From a checkpoint of a small encoder-decoder audio transcriber.
Model: 13.7M parameters, mfcc input, encoder arch transformer, encoder norm layernorm, encoder activation geglu, encoder moe top_k, encoder layers 16, encoder width 192, decoder layers 6, decoder norm layernorm, decoder activation gelu.
Training: soap at rate 0.0013, batches of 384.
Data: trained on telephone keypad tones over noise or synthetic speech, 39062 training examples, 99.3 epochs.
Rows from block 8 of the audio encoder of a small encoder-decoder audio transcriber, named by matrix and row number. Rows with one number within an expert belong to one neuron, the router's apart. Each number is 128 + 24 x the weight over its row's rms, rounded and kept within 0 to 255. All counts start at 0. Numbers have three digits each.
Before each expert's rows are labels from the 100 clips, of 14848, where the router gives the expert most weight on average: "peak on" is the class under the peak. Only what is clearly more common there than usual is listed. The data: telephone keypad tones over noise or synthetic speech. In brackets: how many of the 100.
# router: router (encoder.blocks.8.mlp.router.weight, 8x192, trained with AdamW), inputs 78-116
# gate: expert gate (encoder.blocks.8.mlp.gate, 8x96x192), inputs 78-116
# up: expert up (encoder.blocks.8.mlp.up, 8x96x192), inputs 78-116
# down: expert down (encoder.blocks.8.mlp.down, 8x192x96, transposed), outputs 78-116

# expert 5
peak on: key "7" (75)
router.5:122147126153092094126100149133079193141100117090180130118143120138128135130097145119144141135092123096112105121149111
gate.0:103115134125131121165146157100105101125080131117146119126145125168160191100121140140170112097077141118086086145109125
up.0:145177169118143140176134172129121135104108165110146114134091149123149144162124128111131097142101113081128109114113145
down.0:145131109108112096108093147127160133131098118119090138125106118131091129147155156135087129120128113095125140161128152
gate.1:107125122117118152070110153134131131166125132118125072143120128142108207126191115124097148125116094104159131173111119
up.1:114079107119118142147153123123139146158103124120174155147106101061120147144066110139121120118134119185132118159166121
down.1:116081135126106152136173140137110102120166094110126135139155153147136129082166170140132108132104152117126126136094099
gate.2:134153132095082163131130109138111159125125094091106134100154110126120127141119108145084136132096150108119124146134143
up.2:113161127105110144138134139143111140115127097106100112106175118116117129141133116134104115122100150118117132156138150
down.2:145146157137137099143117136092137106155116123152114137102080146142177119144092108091128153103143095100115134145115146
gate.3:163130148110099138171128077164140143124126096122136121126158149169109133115127151146107119105127136137118145127158126
up.3:150125088126117152177103078141143136123146147120153124138153175158100116125115156144093120107143147111107136135173116
down.3:160102145115121137145119156100157178115138102148148102154083136117143112131135168134127154133103108127113113135110153
gate.4:127102154112100165156121135150132080132081115112112089145150156149106125104127085126121127103144127170102154106137132
up.4:133117142115087159156116124135140113128115110103140148131104138140159118092122110098108122159127107146119126106181130
down.4:155147143148163133169168100148111130059110110138146134163112096111151174132145155118150153124133132109142107129135123
gate.5:150155143121104155122129129097140194127128161105149171131109137088123155165118108137130115141138129118080096116126112
up.5:163170125102107152097126143100122192126139151091150179126105143066125152158140115136111097133131104094085093121131129
down.5:138151123144147164115168103138147133120122165095080150150140147152075136147147182136125115135151099132139107113137114
gate.6:129193122128108123069105135110178128079097124123157149177117108144125103086115123084101147108143104149171157092137137
up.6:112069135137132149133156122135096130188147130143119108107137142098090179149136111157131103152129141129123113151141140
down.6:119171134148133140128108114116130116137163129144114139126140186179130157121143085123100183124111130072108143117119128
gate.7:120144111126137168156107124084124089094127133126145105121155107136102116105129156145162094146098121127165134129149143
up.7:116143127118105117184126112132124121105133121125131111132139126117091133107130165108124120142143129112132117132154107
down.7:158152111127122153151126105097128127166143144129123143118100160104144131146165150132103141160157132133098114150139142
gate.8:112123164113124110117142098167116141114111109136094117111123108137149157140147148118132119104102114162092140148085135
up.8:132121142096118142145184120129079123108114116121123116117105092119127162104109107117145092114132099157124120134145088
down.8:111130138099120086180078105098127085119172170144102125161134137118145107147115103126121095116141109097109137162183113
gate.9:081128142122131074133111079124121127122101137128153101101102125103150123119131109119135100155135154145124122095140135
up.9:099113145117142101134111102136123147124108141158117120100106108119144137129089096140105140170124176132149117102127121
down.9:112125124114113120141165127062136131098124167144150116154159164128130126157133104071131112120114131145105144157165119
gate.10:084130140095104104146165150130152198125101141157126097104130103155141139158105122115130121112120098134111155138136144
up.10:154155113151154153104093102127107067145162135098109163139125159104146124102135105146118137139112142122138126112115110
down.10:089111139116140205122127172147112111111136126155103122119145098142166109098112125120152101125114135116092107116081153
gate.11:107120157115126108164157105111150131139130105106124125164152114148093150123127158116128102160136099154161115151139111
up.11:107104152140129091146144107152109164111163163100126118146107104088119085116113114129183100157150113126119147134131137
down.11:202096166095179138097155134136105121134107144135113128145092102116117124153158103099122128069106100075126126151121129
gate.12:133116123171110147132091109141136153106158126163142117159132094164111093114098104123116102127140150127156115117096108
up.12:104124107148155094121159136111128138180126131087107105057154138103129147157118127132128111119150111095087122141114177
down.12:108093130136129148115157114133120129140107113127127133167137150113116121143152081170122183089172128132128154103138160
gate.13:092157130136115159126125115124125070099108125142122149166165097136075124136128123136120126101155134158149119070168096
up.13:155110132112155095118138130107128173151127153136123110098084142158149135131093111127158137151127122135102142168111148
down.13:139131141130101139172135113102138107149134148148090179132145154165155131150148177087130127124157102084138146139137140
gate.14:083142107145135119093095139099152133152125097134142152157125090103146139133185117131140159115120169120055119141103136
up.14:178106132117128156138154100162139119117140095189146088133150159130146113100134123159160137109107135178120130157088113
down.14:109111142098169131102162170122108120113083143109157129102106153143141132135102148132144128157100168106126139137110093
gate.15:103106138132135133162101142176108113118099131161096164145180148158163143112089098138127141138098110119125144122120132
up.15:129156127134105127103127110121153138101156178114143084064107126115086106139149158125157127110143135137125109137126127
down.15:146103153150153114120110114156153127110096131103103122137079171139156169171147193112125159130150159122146142132120101
gate.16:131118134129135109116145131127139136090146115194140157126096130129149155156107108137146159142158146106137135117140169
up.16:130095099138141126169156123148103123084150115170161146086150141134138133176119138130134153117176154117150120135137152
down.16:094145122187119109105186152106146155133084136139111157119137125142136120106066102146144104095127111182132097079118076
gate.17:095106119092152161137132143146116114145088110099155146153127086152133133129143116098126138153121142126120097114161116
up.17:154150142138112125136124095136169144140138172150118117126150163119160103170113149147133148117117109124134135106110122
down.17:112155131131161142126155129141120120127108080078173151131087117138122118092128124132196082120069149118145130135111127
gate.18:118121157168139130140156136146123094124124142135116127108148124117091202171088115111114145121113113145140108118139107
up.18:075125106163146113118115177068124107109159136133100129132149122134096181159064123113122131101127150105118160100162114
down.18:101100100097107119129123152112136107127169151166111123118109136123101144107129124073122125130126172114156104124099075
gate.19:136159118106086118104118147104103171138132145125175136127113154110131169106109119132126143122139142131096123106151133
up.19:088096156132135164133135125148155133138157120109100125101143116167120087127173129119131122134120149136174097134129147
down.19:133137137081117128119087143141141100140156107114136115116165095171109125147120107154134139134103120123139163125117152
gate.20:102052130115115132100116149160147171115112141128117120148112087124145067132134153168123127148154136123101153101157126
up.20:105049129127129130108107159166155158130111144117102098152119107140133077107131152153129130151148151142105152117170126
down.20:090111119141118093112101123123130106146148071141121142107124104117135130083153128163124122145101093150117148136144138
gate.21:096133133122129132123150117086120138105152128141181135117118149132148143154076141127117124122132153129095135122154117
up.21:096121150119129112124155140104133142118161141139198151124124123148130131156078139123131149120119170138105127108140102
down.21:179149106103129143116168164160157119148131091161100124115111092138141135173129142127131143107119142183128112136145132
gate.22:084136092116165080139111106188070114140108165128107107099153123135084110106136088122109099147152184096092123169134144
up.22:116158081140154080131099104182111086128102171135132118122109104133099110110102123096115100169116193111119134137144119
down.22:154137165115158142113107089135159141164122108139189124109109155081104135116112102115090182165169125114130165128150115
gate.23:121109143133132116103118114132123095129155118159127138146115102180143166093098176172137131118157136128095166108140110
up.23:184120127112134161170140132175103167133126172152107111077137133102107093131131155087109153124131148118141091160143164
down.23:146106089174125104148164148107106072138147170129110113113142145154128146119130102162100138109118127111163095134107097
gate.24:116192155101140092147148137124132121126120174105162101114121094152145111125087139165143104150114102111152127090124127
up.24:165163158111118151131119162146136111130146124186201113112095141106131131121097139125136140099138113140173128103121095
down.24:093146151098161089157172165159110128147128166095121106115117107130104125118125107152117141119137094116140129165141109
gate.25:152159108142114153130095110130113195139089117092113161114148117163134114132102110123121128130136137142115126102119109
up.25:137149130145130089149114086136100214129110099101100140094143117120111095145141136119123129133174128112124110106145118
down.25:078134125153157091151130112174118105136182162148116098112146127148139122138104121149163158158162157121123148148129148
gate.26:143078103177105127115162139120132146143155160097104114140117122152128124116122111124100118139122137132123136097137159
up.26:115165124107137126121102087119163117113109126175136124122117130085148158144093125137165124121127123103142105123138099
down.26:108116151125150151124130112111105104125121125145145099115116138112112113125137135099150104153155145126152150175123102
gate.27:126156147106119098181141097141098106108154145113101181122131106134145134104138140115128107122104135151130122085149137
up.27:144145129118147128163129084117105103116157115113118187153095133098142110094118141131102079147126101128122132123135125
down.27:090126119118140103092094114144122113160142161088146167130104135097157093117113094161091113123103130120171147145116151
gate.28:109132118149116153134138124095101138151153134111114119136168159153143120138108109121108129118137112106101180143107114
up.28:102128121150132131122129104122089145150146135116119119117173151153159123140100115133133120128133113097095181148114116
down.28:105147106117131131143115108171102133117144147136125160190144125123142114141159114075101093147167138122133151104132125
gate.29:138116061137127115117147186132083112184102125152105111134128131127148147132115120111093110087143138140162145126093169
up.29:062165172136129164137110129152115127175096174097152151185104130113137114140126174114142117113153177109117145105123136
down.29:151142131104098146138093122138183140192130124114167163141133136151096140142132113121154117129128112173133109170128136
gate.30:123151138113118087112101112152111126113100127082129145160092109173106136147145136093120116076120145138108114131097134
up.30:118156123109113116161132112129114085120112110103138174159097116161072124127133125096129118110102155119128120103111117
down.30:111117133098139109122135133155127145141145162145151142134121128082140093118080118116130140152110116114095113126132120

# expert 1
peak on: key "D" (44)
router.1:122121106110129192168139122118176098109086092115134118134131143119111148131146149102134148100129112165129152132179120
gate.0:125116133113101127120115129137135124101107117097136096180180147153143181161170177184197152157166158150177153150143122
up.0:130121106113108138134110125178102107093130116110139094175173154155151184156168146168151164158171166141158144128140146
down.0:131074115126129144105121112098142123110107137115152124152134142165127177133089184174171166158189124171087155122148145
gate.1:137086129124123082163158158107147113115128102171128163134109141078121172095122112103148101140102121137140105152118134
up.1:150123118105121137118108106134127137121141145053158143102168109147145105148153117175113167134143102113108169160128103
down.1:170124113105123087135111137154148119145130118149101132113086137146132173116091124092111085163101107096109099133119117
gate.2:109178090109122109161106097132128109094129128134124122103121090139117182145157150141125124116131109078084137126101182
up.2:099100113100122118141100124092123147126132117112125134126101135089139114151151121145153081142103084108137150105107109
down.2:123123088120131144120177106096083117140137118159152118100136169202121100089105126099118101148145154080152167093161106
gate.3:139121126084169110119134134115136115171139117138106116117059086139084114110141113120160121130129145162165128160130116
up.3:123145120148121137126123116167132113123133154098164161112162174141184145178101129105115134134123115115125125108162168
down.3:134064111094110131135150119130158135133081136158132139162129088112164163139134101100119176164131146138095136112135114
gate.4:143156195079157120145157105167142085126169087118089135131120142171129131154088116157143128120095142104146095104156105
up.4:067111109119117122151121114124115110149162153165156107074110091153124134117124095104140095156099113123127122158136142
down.4:132170132083122088118154137156127144140178135114091130094137137114125116139123109158122114109141105180141137106195176
gate.5:166092107144137147111104132040151133171134112127114114104104098155144145125099108107161124118142139135130112104143106
up.5:153131137140135159130130132066166140149095122135157144118136103152147139131125157116175116117153118126151128138115106
down.5:135150142097119131126101141127092121110146105097174120095151135109104178148117141105105105105130126137112127134130151
gate.6:116107103090141127122133102175142116108122178125195135115131115161130129086107111133134112109115146139166125104140103
up.6:109096086096115105142129141187141096080112165133139110142132143124134122104139128140162126118100091154127133093152094
down.6:137101117148118114142149157094122143155164170144062130132150126142138149147148075161136131130132148102143111138031127
gate.7:099128159096161141138133161144114135088189112127147178158088158132079084102133125136151114145105143145140166159111125
up.7:117132163119153167135114156139120116118187071144125139121142139136128087129184134112128113121149117115134110150141097
down.7:115098101114112075117107094168161135125133143156167109142113161129181131139167084125117114148199130111102097130120088
gate.8:126117103124183170161099145124166107116130127124127149136138171145124108130096162110071140148117152158155179092139133
up.8:138109122140147163164121170183142076084141135118123132155148148125130132128131092120050139174120146129157169103130124
down.8:161131125163132123117083159172108160121161122135097122110124101119151109133156140126151145105138135059128163135179130
gate.9:139088117130109114096195128097146101126104186138088083138124136137138145135111145116136106107124122096138128104100092
up.9:117158141160132120132091110131104199115139104116162125158101136101102098111130106122124169157092163137132161116200147
down.9:106160131160140138093115095138132127119163124117121094148134113143146156148099092149116107092132153071160119126108172
gate.10:087156126107132143122157143125116125149153082099109134133141184125137127146132151110169126141163107127109146121124106
up.10:184100135146137116104105113118134152132130137149135131127126075139120131100122101105109099129095121130143080149127138
down.10:110161135114124088135107141108078106130157132115100123138127114146082139107115147135129137119121163124106110148130086
gate.11:221102167145135165115124129118132150131114077108102117132156086127132144147136116134100099110144079137103127136137100
up.11:104141080127121175117111116106138108140128118127104126176135128161130162107117169134130085144139153111143137134147136
down.11:106147162110174084124168113122108129137120083157126118115171156152142094136135110113141186129113113111108104145108137
gate.12:118144069117125119099133100078152113105158163107140145103150084151112128152091135121094169071166158141095114082124118
up.12:137176119153118110092103110083155109117155140104148137110134079166098094144121133163129160086107167164119150101114139
down.12:142140169159096117113119174136115105137082130167168118140160124139113122116129100145130110135124125201106144112119146
gate.13:115157140109126113118125119096139174155203139152123162094133132112110129102141111139114116111133125114167113131118110
up.13:142116117135140151153090121115094077135098129146133112133127116148154099128109153119146130161121116145115146123124145
down.13:141112161142130129134090161102141145109158148135168121107138110124157123094168119149111133138138119147130114158128132
gate.14:162140115132136133121125132119090098142136111140099119123127150137102128138091149119094136088133113120097134089140107
up.14:119123151169106093143140116173116126133111168151141147107133152141114144121136130123106099127100122122143148095186080
down.14:113153121146096130097129073119151116150188130107086099114128146106089112137124134136130092138154120122170134120117097
gate.15:083143113109136114146137110141138156120140145109111128124122128165174110130098099125117126133125117164143145116127104
up.15:182118119115133168105099148125105112123107106153168157121112169092090121122187170117151118140139154093113132167135122
down.15:107144126188167173160134109140127122151120086146107135112105115136117093085118158177116116107100117154138080138125121
gate.16:089155099121118147099146145097135124108108094187134139127106110124119154168115113163134121151149162104161122124139113
up.16:154104119117146145117140080153139115164148161132119103114118131163121104115093142120117110147130107123130126116145113
down.16:127107108105100109133136169127103146142138146104114133140101105121104151151145122098156130132113135110153140127151134
gate.17:105110111092110117160192146147140139119133084100152139075115126139156098122124160109131113129142147084149091100132139
up.17:164130170115123112132115117140127147151102146160097100147066145144120160119121147135156135113129120123125089137135121
down.17:147158155112180096114145114114170137109107120154096147158119161143161081120133122102150122120112135144108158128153108
gate.18:109154108134098135168164203104162131197132100155126116172115166128112119141146110134107118106117113158143120135149111
up.18:129133132133093117136155217089118152181107128129115117154122134129120123144162103135121128129146092146124128149131137
down.18:152122157158128119105113071137119065138104111145126140111162171148142101113155132108134140168104119114136117127109134
gate.19:135131157131141102151103120107152146164099091087120137139170147154104116075118094159147130091092144098120141111098157
up.19:127127134128128139114144102147156148090179139177111125119148109116138111160144156102098109135168100155132128155162093
down.19:127125120127083196157126178167099140115096125148128128111055155097149122139142161144160138153134152130145154123133137
gate.20:125120149119113126183141128114107122108139132135092136103052152121133108119089117108089121133115168127144143128123131
up.20:105120146102114118178152133111115093090133086145105117099073134109168144141086127127096098153148160131151135148094124
down.20:083182136133125141133145119106098130158129093133092082115169154150125157082125139134160107112123124117124142093111158
gate.21:159104125089101111156098174121128167131115102110149165107149118115105152138162145147086125159112107134132146131155156
up.21:084154131156133135090144096152117112157124144138132082137111138124159120109095111104157153079119145121133112139094104
down.21:133109086100128104128132107153098087124138157113108112147116131178116107168111128124076133091131132144114120122109125
gate.22:138107081119133189118129143132131105081114098100131104090115148107126117140131106130113118088097127122157104133178095
up.22:088146102097133136160127121129099156124137151119132151146131133114096134084138132140155169115126119154106115160129125
down.22:086107091123081107163129126163115117119162114165044117116099132133137155134170116130127116140134129129090153111122149
gate.23:137132094148175101148145145134116143114137143115145125089100118139134117128151182136138119124129179138107114113146119
up.23:110158103136149101135135142116102161108133103112145128102081096136114119134141178136103131109122178136105091108151135
down.23:194105133112141144104113104087123126130113127106143153158126122114136149146140127123171108123143116108093122151099128
gate.24:122173156119134114126099153131145111124138127143122136134092129135172091079169142107137095106159138093120145140159117
up.24:122126116145104116145088130132162144126138132111113109137118088144145127149115060110123163148122131109132141117085112
down.24:123072091098110117154110074105128113136090120131160097096168122131117153132130159101131144126151185133112142130129148
gate.25:155116124135170182144158104108127159113111124127106139082107123103111156158124134124134118151130105177123131099097125
up.25:150161147156160084117090080111141076163166104109135140109127122116136120166141146138144149108169141173116121146085166
down.25:162149089161144137097147115121144147135121146121117127149158121153192154099102108128105142171127140076175170112146126
gate.26:115118157095086105131085120097112140081127106113138135168088113125107143143115138169102093144120097119094115138118141
up.26:133086143121142119144111118124156092096121117131142164122092121120105135130100137138119124114154133110117124136123121
down.26:116137132142142131208170159121110119125161129116151146125116118096156142127122105141109100111141111105140127083126122
gate.27:091126166117121175124160123095120143106127118151143151151123147084076159140095090161151097049085152108168120136179126
up.27:185160068112182138130152135144124103162151113119093117118149111146149095115159135103132113160133091113105088159072115
down.27:140160130136123142157088130162137132137153143124117121113150118142089160118130117093124122116147130071120067080184104
gate.28:126160145149137138111153124099134153114098156150138106119103138165113149118105112150111136171125169115121100160132132
up.28:125097108118129120146131122169136122157172130103148146129124136104184123139125166089144146092142076126118133085139132
down.28:158154119156169118143139093137085136113085157141125103089164165103098142102131112093137163154071122140157120143121114
gate.29:164131113113113123157190112128112128131117123109116146122148127106117123124157094088109119142140152161171106118146133
up.29:112116139161172130111107177129153115134150114154135113145100130172163145127149151164157135112140144115094133124127133
down.29:125125074151132122167123114145127139127160125093127115090151103139134085161127114124121160102151161102129133145101095
gate.30:096099146142103135130101114155126162163106209145147129161138142147144076144156113131098145102122129157097148126146095
up.30:144119129120123102138156169123154105151155136139144158117143125157102152097098155100152084128124138135107125144136143
down.30:147093136117146163149120137133147133156138136131150138099121133135164129124140121131109111122166139113117133098144134

# expert 7
peak on: key "8" (64)
router.7:140162106125089105115102090120098103176170133119100124134109157136112120133129099114080093102176135103149127122099113
gate.0:161111135114109064114120135138124074092131127171123155086145161153123163137144118105124101147193090089108119103188106
up.0:104204120135103113095089120108118118153166140151145115116131147146115120140139118135096108152142075132112140144078095
down.0:095131149137124166144146160104143135058069078133113086133114117138111140118141164133112140112096080116125144112127134
gate.1:152165120131110147148106114101124163155115125155161099113137139155170128117136113177074124111149159126112133160105152
up.1:108121125135156174132138105158140110101149118122106155108108119120096125137099155092182103183108105108134125088147107
down.1:110116091121114144121099146152154130126077095168140164133125116176179147145140151103118118177109096125147124118118114
gate.2:098085114102130135100153132148114137145122101152179125148156136142143104139111124111153144111158149127162122123109127
up.2:184148141098130134132102109124096123118115124120101166126124099142133163112177134131106085114144106118093115119134158
down.2:116166117128158161134126141100130114146136151123165180112104102125111164126140144117134165107133158177157131148126106
gate.3:120147122123132147119124130119115135148111147111191140130141116132111151143115146145153102076127143133114132119164134
up.3:125182123096133133116115139145136131133127155132159125121159144148107166129119130149155123098043125125131124133145116
down.3:139088173128157120169120186120152149142130146134129122128058108164128142119127075150095146100126142130120162156154137
gate.4:121128162145070111102176140134142129122098154113152129148121089146134153114119139149176139149109165120128117165167150
up.4:146138107094117125154121108134121098101095131141139095131127176091145120120175175095096108140129118142127125103089151
down.4:137133150106111133096148161120169096132126134110178154133146100154135123137135109131098067143157098115113121106131122
gate.5:143156115146118101171111153141132118164094143103139130115149118124104170119147106125159176128185107137168141095092099
up.5:103067130128129132100141109105124121139170100116137101112113143141148122159117145109118072125074153131107114145146147
down.5:125110143120110066164098130104124096113112159117116137130186080142080145124135118120143159124158118124116137141110156
gate.6:164102100094129132112191163108122109111132161123120082140123084150111130158162100085120163109167135122156138119122122
up.6:150095111110142142108142156094108112111114152109106077148141096147120119131150087072105148111182111121165151130129114
down.6:139149115132092156147128120110116149147176099147162157140114145114155140120170160126129109128118114163144137129121154
gate.7:106114121124126160175089142137107136157132132141145101112135177155112135126081086157170192130158148099160083070133139
up.7:157154151133126126087133085154100144142104101200140102111125087085166114146146148121136121115146123172132145145118082
down.7:159076071104115124111152167145111106100146087148191118171155117112144112118145078136149093123136140112122099095122148
gate.8:124115123148110161154137096134110167102118102133108099135129138123127115149147117131085116115125150165120154127145123
up.8:127115121152145157158142104131104142120092119131115093123128148155119115164131107141089124127120159172116147127130126
down.8:126074121104110126073122146153114139175127154111096111119143144122142099116134135123145162141153155134140140142114144
gate.9:130088119090103148139124114170130140124139103113125117098140119077127099109173093136152087085176142103144093111089138
up.9:111105107171142145124134136122127113110126162178170129149126102156119158151096161128142168125088084132128134139151106
down.9:142104110088126096083129136101128140136156130106140119102128145147095139183144143160150162096096148096155112141113103
gate.10:135087157136136161101131113123117183167093119195130099096114109162107127133132180098118103121136096132100133145100141
up.10:124122094136135116111166154125117083084130144075136140141145184076126129116134108113144158085069117130149087093149140
down.10:083149136145154125093133135088155122169133091095154145122117095050109147070112145138145157176121143154138146091144141
gate.11:109109102081118097097148105075127137125082100143130125182120084127112116150139157106129102166150105155127140120150135
up.11:110137131127104127091148129069146153118069080138132146158125102168144114110142122088132079144124095159116140113118094
down.11:131182137140145138118123125136149133106100148125074066141159120138110126180070083128144092094102130106118123119136127
gate.12:152122136132119107104132131135093103177112139152141134129123123175155164122171075093137131088110106103135056098122114
up.12:163153122109148145085124129092143133140152147136155124164108097141131151131132135127083127114097149114168108117094139
down.12:111156200133162099163138089115056177135155114090123155151141152102119112139143111116122105143143141125144130126170138
gate.13:163110143133150153193133166178164102112169156109144134080091125101156118146131143131142131100126123105161128160115167
up.13:173131146137101156173110118130110147085095169143121151139146106107121104143127159106120066145146116138096128092157136
down.13:135109142152147120133145108144124133159143151145125095132093139109168125150108142128126151092119113130172139147104133
gate.14:164176121151121125131139098125097174166132138124171145080100131152134161178140099101099103144151149126134132128117149
up.14:084074122110141125112135180126153112107104134098122116187109119101134125103136129198137152117090121129125147133164139
down.14:102132124157112149150171153159105127132138158097138125091093156100114135180103097116133146144135115110106132120135140
gate.15:111120123159127132128157091133115124154130097153149125111122123106123153105115124144125136124119136154152116173120095
up.15:106158130132092141126125110145166158074087133157111106164115122141099162133112087134098131141110114120082141138123115
down.15:103138139147101141147130112137088094123145060147116148164102106097089135147131117105124087081121132124147153107115127
gate.16:156122128157104099137162172148193134132141122102139123120105130166103137144114108110169139146112123138112159147153128
up.16:150134125116148136098108146127121130110159159127153120115109106158138138123128128118112136141151108108131157149134160
down.16:116126152140136113150083147148142107145192182172157139145077148138160119104113110114154131151157129138126114133160119
gate.17:105091135122124117151144128114134131155099140117104142099125152103134079126103134109107101111125173120076129120152146
up.17:139170154108147123116135108126118109116139104133132110152122126129119162119183114124159150116105112125149132102127115
down.17:130151138148110130134189109200143159165056168125157109132123131132114135153129125115104181084103159110083150150093136
gate.18:178135104119118138128121152117113113159133189085124130107162124102130116172143166141132147114098107133148093161131130
up.18:145128154117128151097120149097120128117115084150148123138101151115161108141147117113105147141150156094117107151114097
down.18:106131114127152101155169167168103154106102101126153132137125121081121121123118107106109137117148080120099106127124101
gate.19:157121148158098169128082156127122122112117125106110167117110144102090107123145126108104141128161169159099119158169119
up.19:091127041137127166101199110159119112124140154138095113103131116110075128132128122129120115162132123116138145108120079
down.19:111139160147153146123107113125132107144111154104177167100134135108141117181166144136122114145156099129102128147117137
gate.20:132120114082113143184091102145134150161158127190098155123143109103116110137108120118133116109155093117149138169123111
up.20:153135148080116157169099079141124146152126109167085116134142108119141110132123134110132117126116074105127144205131111
down.20:117150161122125111159123107110151138106152166113138138136129128150133109145138103115087132078107107119134149113147092
gate.21:151110124106149112125129092141151099126112140175137109120150085169135159116112147120062094156121086087164155122126108
up.21:139175129146124126087150161145131120138126174136122132146093112142107115125111120140128161117128154141137105168110107
down.21:156125130151142147145171145171149129106126133145148180118108135092131115135111124143150093116113068117155157108145090
gate.22:152126125122145097095145129174155154116125111117116147089117162141105133129142124188129156123097140123089114150118136
up.22:100119113124118137138139133135147123121158092132151124121153170154103086165141155115106131140132145143113128105114096
down.22:088136166070125151122073134175143155159110116163139105144129143094115137174129125108130149147127113105190104112138121
gate.23:072069127138126150097149101128123107135127098125127114160134089148115150127149164149110122160100107132098092128164113
up.23:112108137128124159095146110136133094159129080137125129144150083140140154097153146181121116148116109143134096107159140
down.23:120164105116099093141088146123121143140122151118123114105167133137133087132101151134119125114137144135148109128149109
gate.24:129138140129108096174133124144110145132156112149133118148152121131149110162116144122120102147117114112064108126150167
up.24:184096153145077161101130146112080155139158138111189109137100132099111123094126141146143132089127115128105145142096125
down.24:125111129154100102125155139093147091141088127120146118122112165084136101139164165142149135105103134144112149158136146
gate.25:155135147123108111126118152114120163129163145126124145143123145160138094174066138128122125154074150152130118150129113
up.25:107147146128115111157110160138122110103164098134151147132160096122107138126159135133123137127141116094151131126136136
down.25:148101106137127151100112153131147122149079135137154108112157167112122181114112130118148125129126123136115153117140132
gate.26:190138183115118104104095116073153143145155193116123097098163147133129138104135099148073081116147109133143133155095117
up.26:064128066142127156138175139166111131104102069144121137148107129138109126124125156140194176144097128144118134091145171
down.26:122095120143108103135143133099166154156159146150159123117152143161155139106119113141122102167129127138097137113098105
gate.27:119075134130133132123066132103150100145107163146155129132108120151143110152124120102134147141145123114133124097137110
up.27:134172123156098114102173144148121085108136112099162101146176117139109158118126134160114120158165116116143107118127102
down.27:120121111133107160122113124151105099118116121117120133144168106167137107138136141114092168164112133124116105136148154
gate.28:132135090138125140112115137129176112099147098154130148105190139140113162153135129149149131174088121093102123143128097
up.28:148163132150144097141105132135125107102154153147179160130107122122107148096133145172102155143157151105140137097172156
down.28:047130107111086097092169147120092145175118144149145157124120104155131131136130143110142152120149133141132129115134142
gate.29:108149122104122115104110138120145127080097115086132131165108086149140149145140179093110132120120112097120191117135107
up.29:127132116147130136149162103174113145133133150173136108115144128095129140131122129160121119146143090143095105141129153
down.29:122154146148114140145166150162122152121160141109107138135144132138133139126112118127157141165144089150164108159113095
gate.30:124115096120098120149157129084102141140087126156124137124135185102127126123141119116103103161145137089141128137135146
up.30:112145146126100125172135189106130137111134111093143129170108141119045160123131145159090123135119131124142157137144151
down.30:133094132171134099127159111115103133163125165144099119100168125150130109102149138129139096073146143103173136122096118